From a checkpoint of a small image diffusion model.
Model: 4.81M parameters, 32-pixel images, arch unet, norm layernorm, activation leaky_relu, widths [96, 192, 192].
Training: soap at rate 0.0011, batches of 128.
Rows from block 2 of a small image diffusion model, named by matrix and row number. Rows with one number belong to one channel. Each number is 500 + 50 x the weight over its row's rms, rounded and kept within 0 to 999. All counts start at 0. Numbers have three digits each. After the name is the row's rms in percent of the matrix's.
After each channel's rows are labels from the 100 images, of 14976 (inputs lightly noised), where the channel reaches its highest value: "responds to" is what is common among them; "place" is the part of the image that holds the peak. Only what is clearly more common there than usual is listed. The data: histories of elementary cellular automata, time running down.
# convs0: first 3x3 conv (model.mid.0.convs.0.weight, 192x192x3x3, each kernel summed), inputs 0-63
# convs1: second 3x3 conv (model.mid.0.convs.1.weight, 192x192x3x3, transposed, each kernel summed), outputs 0-63

convs0.141 051:478493469501483505519485517518494523506534498430507504513498479485528500492505518492503473492487508507498485483489513490494493505491512511482529500494513492487489527493495479502495571487501494
convs1.141 114:496492487496502497495497514501511498498504496433492506500508504500531498505514496494499518506474506487504501509489508492491502566504528494484492504497521503502507499489504503514532462488473489
responds to: 010 turns on; large cells
place: bottom left

convs0.72 122:498488497501524496499489505491490503498488489501505501501502489533488496507490491891497504493496497492511518508495503518505495503482500504491505498498488508496487504504514510483498491491499496
convs1.72 093:488572515488487500485492505505506498485504493488509493555496484734502494485512492505498510489503467511507499492495535501673509497494492494485494667464504482486573503509527501499491479463485505
responds to: 100 turns on; large cells
place: centre; bottom centre

convs0.19 126:494493497490486497514492493508504542489520493444517502494491492497483497536495516494430522506493488494491497510488492497498491524508578502493503496498502498498497490495505492511498484496504492
convs1.19 158:502501491487508507500496494507502519494515503477506497512509503511499492495500509505515494505511512498501499494503486496496501539504514490498509506544502493504509496499492495515506502516499493
responds to: 110 turns on; 011 turns on; 111 turns on
place: bottom right; bottom centre

convs0.151 038:550482531502545446621477511532411519460498500512498486479470412486502412537480477536473500497509609570486507509524495500489508506508480693541525519506465384560518467462494544516457437506515511
convs1.151 044:498500501486482520579512494535655509481549476498482467531483502499500526516511507522498503515498511524511513502513490599474495495491515488516464544487488528481526495510448508359498515530497506
responds to: 111 turns on; 110 turns on; 011 turns on; 101 turns on
place: middle right

convs0.33 060:517500513506483507567410482496496518502480489485542502502503505500514498490510501516651487489493498514490496477494505494514509515501463747503510487496532562512495502507494537564502491506541504
convs1.33 247:509499514513491496511511496517557537501507516515478523486651525525508486478464521492483509506547505498504571500518499518503502501468495478492501508485506828546511504513481490521523511503490476
responds to: 111 turns on; 011 turns on; 110 turns on; 101 turns on
place: top centre; top right

convs0.111 084:501506519514571525498501528505507496499493503505491496501499511488478499491505469494481500524499495498545520513499999487512505494495492493481499499502484496490506536488492504515492517503503501
convs1.111 086:508495507494492531506498514500494480511504489504470499484487506483482502514514507506497482501498457488471524500498999490509505495498311507495502508505503494503500483502472468514597477488483490
responds to: large cells; 011 turns on; 001 turns on; 000 turns on
place: middle right

convs0.27 107:505495508514547515499497570462503502498493500510512503502493493502504491490499485506489509526506496494486494506498511501501480508507499493501507504497487501497499503506495499512501505487508503
convs1.27 129:472493513499513499515493514506513497495500506493668486492491505502491493518461505493450497490498533467500482499503502489504508495512500490505500499498506485497497495495485523520514486498527505
responds to: 000 turns on
place: top left; top centre

convs0.5 175:501499505503490500508506494496498503503497495496499519493500531500502497498501505493495489504499500499494464511497506495496500499507463507499512495500500501501493501505498503499508497496464472
convs1.5 081:543510513500509473486498523502512490537510699504519529515497533484495495513510487473490495492492491506571476508495493505490489503499496506527502491496502480506510502499486477508494491507693702
responds to: 001 turns on
place: centre

convs0.155 105:490500492502503507515498506490490492516489528505455540504506535495531508445517487491503493507495497500848492475497505509512496492490493505440497490503506502474493512504502496495509497497510500
convs1.155 125:506495496485509507490522500502479488499493490498498513499499538499503499547521496507509498492498491590613458487507511472500501516501491463432502514514500492467496510499465511501515496533501489
responds to: 011 turns on
place: middle right

convs0.47 117:507505500497496504505499497495503499496488500793495499493515512498484517490495481493479493495654517496508491505414496489499493498490546528509509491496544510498494504510497505513523328494512497
convs1.47 125:501499489494524500870501494496517517503521494496507497495494500490565484506528502493485503498503496489496490544764494491491509540504617485475498490502508513503495494494504495520524528505501498
responds to: 110 turns on; 011 turns on; 111 turns on
place: middle right; middle left

convs0.82 073:515509500455509472506628520526501507516513524508535508485502489501505526486522522498518491500512477525496496488497502475583517500508499505519500488504490495503510506475485519519492505538522512
convs1.82 182:498500500501500504497569528497522497501550498493452504497503496504500501532495521498479486499501501507502504495498513501504498496474491525504503508509498498572468508469505682458497500546494514
responds to: 000 turns on
place: top left

convs0.152 061:469560488479486470536532524517482488514475446504349493526513514526503510476525530512506483516498549489511509505478511493609475487506516530461496505502485539448537520511516502539514487468497477
convs1.152 143:483418536497505493506520494504511487500504488485512490371499511518503494498510505496515481510502513492484497488508500513490496495507508499506499471505501537512500509502499491507508495484490508
responds to: 101 turns on
place: bottom centre

convs0.169 060:519481561519510487409529520498479491500520498489499501504437510517551442822496478496479508493507574582470562487550505598503496503502469398510513494491452467583523496481619509525460484498518517
convs1.169 067:501490485474500498462507459498377497498505533495549500485507498480487495630512525498505495505521524503517503490488478428504489515517494485527520509511511442493505482469548437488500492643507512
responds to: sparse start
place: middle right

convs0.49 050:512497543541464536526764484522469511529477493486493518505569410540510442412539512540514476486489569518597470493504532459563507508492499510505513509510770534502600571533574502478543462510518498
convs1.49 080:486491501498440505492521472497461505497492499485507510536492470483492505473574498493494497491496500511495505471493534475673505499461475532496509508460500502527392492493542512493512477495492509
responds to: 100 turns on; 110 turns on
place: middle right

convs0.74 093:511500490497497502470494498492504491500487495593502505497508501501473483491487497501491497502999508499506501505491505483500498502505518508503501508498513502502497500505500516502511389497504501
convs1.74 102:495497498500525488907498487502516497490528483497495502502490496495548472514519497492484506497503486475489486545397498488469490537510555459492495486506535505483483485483488495526529535494521506
responds to: 110 turns on; 011 turns on; 111 turns on
place: middle right

convs0.136 175:498529503499493492499502499509493500495503501493503504502506503277505507506519501500500497498491507500502499502490496503500499493505501503502491532502494500499496498504501506508506501501497500
convs1.136 084:484495504515499509501507516495507495507498498490500489541487491470486501493491505516507496501483510502494529494503532490788501490509513494482493820504496490506689513499500519513508494473493504
responds to: 100 turns on
place: centre

convs0.171 088:498500473496461503532469504513515576501526501548532503499519509495474510492491523496517521516528496495492495524500498498499490548503561502500495495500514493477498501495511504495511582505506491
convs1.171 161:506505477491492508504498487510488511499532500517496497505505503507514493498495504498496511502506509496496500507489499501496498501503504487503509499509506489497513511500503499509501832496492500
responds to: 110 turns on; 011 turns on
place: bottom centre

convs0.8 061:495508521513475538511477510492502497510516488508546509503518493481487408495481513491521501483503450470508499511478546510462485503444515573495505506509517512465466522508534485497514487503500500
convs1.8 076:481490486496520522543494353502516490497531503501494496505509492508468603508417509520501488501507466480507506486510454494482480514361504485511509506496503486507532517574478481485388492498483495
responds to: 010 turns on; 000 turns on
place: middle right

convs0.67 071:489488524494501471509488475793505507508511514489536491501485511542505502490518500542498493517498498557529507487509508489504512518493496492511499502497473512505479498469478508496468530511507493
convs1.67 071:483496479468526602477479520482504507518478533504483515495498514489478541491545516501481499475503468511480507517511499481496498511523517498502491505491487509520538584496524497527421498490490495
responds to: 000 turns on; 001 turns on; large cells
place: bottom left

convs0.81 141:501499497497482491511518503491498502501493494504500500496505497581503502484545511528506491504502502499505482516509498496472502511487521499494498000502509502498484497500495500493498504504500495
convs1.81 100:493490475490491500497503498486519505509518505477509497481498508544493500490494506510511492491498501505488502490500521504792504493497505498507497223492495504496691497528497484499513495484488506
responds to: 100 turns on
place: centre

convs0.61 042:517509511518496481540501514498508494511500503445500511500508470476458515497501497510495498504469471498491506500492500494500490457486491495486498491498477520504499518518499511491488506498504499
convs1.61 115:500504472505518491476495500496512508499505486552481504499511493503506492505510498497475504505489508493495499484489503503509501554512529478507485499501512488505510482494517506512554531513490499
responds to: 010 turns on; large cells
place: bottom left

convs0.75 114:503501494507509525503550426505427495498497502500517503488487476508506480491580492511486495481501502505513501497500507504536504488507497460509506488501487459504522508499525486454490498511505502
convs1.75 133:489502500498501489487547683478563495498500500500479519516414503506507515495466630497499495471505520529497507495487503475498568507444488493504503502497498487486493491505514616506510490495494509
responds to: dense start
place: top right

convs0.55 051:527516455475524454467588474527518522507511505512485501519460517519503504465547524522499510536509334502504504505521509476527596499532536474502508516497442459511540479343477435530404498545519506
convs1.55 145:494497499501496496502456480504514504501508500498601500500483496501491492516505517504494497498500508492501504499500495491509459500500501494509501504501495498508520489503495494493459498497500503
responds to: 000 turns on; 111 turns on
place: middle right

convs0.182 106:498500500496490506490499462490600517500498503507504497498497485503492519522529491498520498495492499494649566511497501543462546501449520501503499499495506509492514497517552498494507498512492489
convs1.182 124:495503497499489498487516554496456503501519500501483506496739504488493512495507506496503496498507488496501500488497495506486571503482499527488507501491487498524493500496572572493491495505491500
responds to: large cells
place: top centre

convs0.128 107:488507494488500487485496499505490498500811508501502499493504487510371496506494501498501795495507503499553504225499505506500499488498488504501501502506487502496496492502513505498507498495495496
convs1.128 099:498497491505515518857497492510506322506474500516506500486464501490512461532535489499487502498508501492486486532394488502506494505517395472492500493515492488512506495496514499524534537523493492
responds to: 011 turns on; 110 turns on; 111 turns on
place: middle right; centre

convs0.15 115:495503519500498509504508495491497506514490514501505495496508478497501499485495489501498504494507508500494494482495497485501497511501497507499489505503516505501496490522487503498511487501499497
convs1.15 157:490495507511497536490562499000505499508495502494487500496496496501506504495503503500502501500499493505487502508494505505498496504505501496500493500490491515518517581511501497506435500496503504
responds to: 000 turns on; large cells; 100 turns on; sparse start
place: middle left

convs0.119 087:491502481492504500507409493506464499492506500507503489496498508502499760503678628490512503532504500441507501501485490512523479502725610515481490495499530512455497497503532504493497499495506473
convs1.119 117:469488497502498503531500505511445506503527498494358492493319494502495798543752547503468489499503509480501529477497495471570462503684505463501508501505500496502501506500484475480618493502476484
responds to: 110 turns on; 011 turns on
place: top centre

convs0.187 136:504496500501497496505504495492498500502494494496502555501498505501506494489508502501512503501501508499502503497500500496503501499507494505517637497505504498505498494504492492504503504497488521
convs1.187 076:732508505497496499478485505499490506509515528475505508505490518492463493477518500492507495501495499490520797520500477483500495480506515473538572483522506496487497482489496476506495497513747521
responds to: 001 turns on
place: centre

convs0.121 103:498503495498503508505504499492495505497498510503505500494504501504498495497499495499507479506509499495499492487487500507495498493500495507507493492503478502495500505508498495495512327506508498
convs1.121 115:511496486489502498483500514492470519498636499495496500493516501488517490503501465486499551522486490500485478569486493497497511542511662498492487481494999495502502490517512531512510536514488499
responds to: 010 turns on; 110 turns on
place: middle left

convs0.35 028:584505553512478523616515462512625510483524480489450515507464560530474440459516495550497493532557498615456508566594490490497516549504466483535562561502554428622541486474431539520488486525566527
convs1.35 041:362502493490479514599486477517451525478520483499459472523579534505509524477504493527503490496498533506487474481524506549524502502516528524447458539495481467538509481556325493482505496477507515
responds to: 111 turns on; 101 turns on; 011 turns on; 110 turns on
place: centre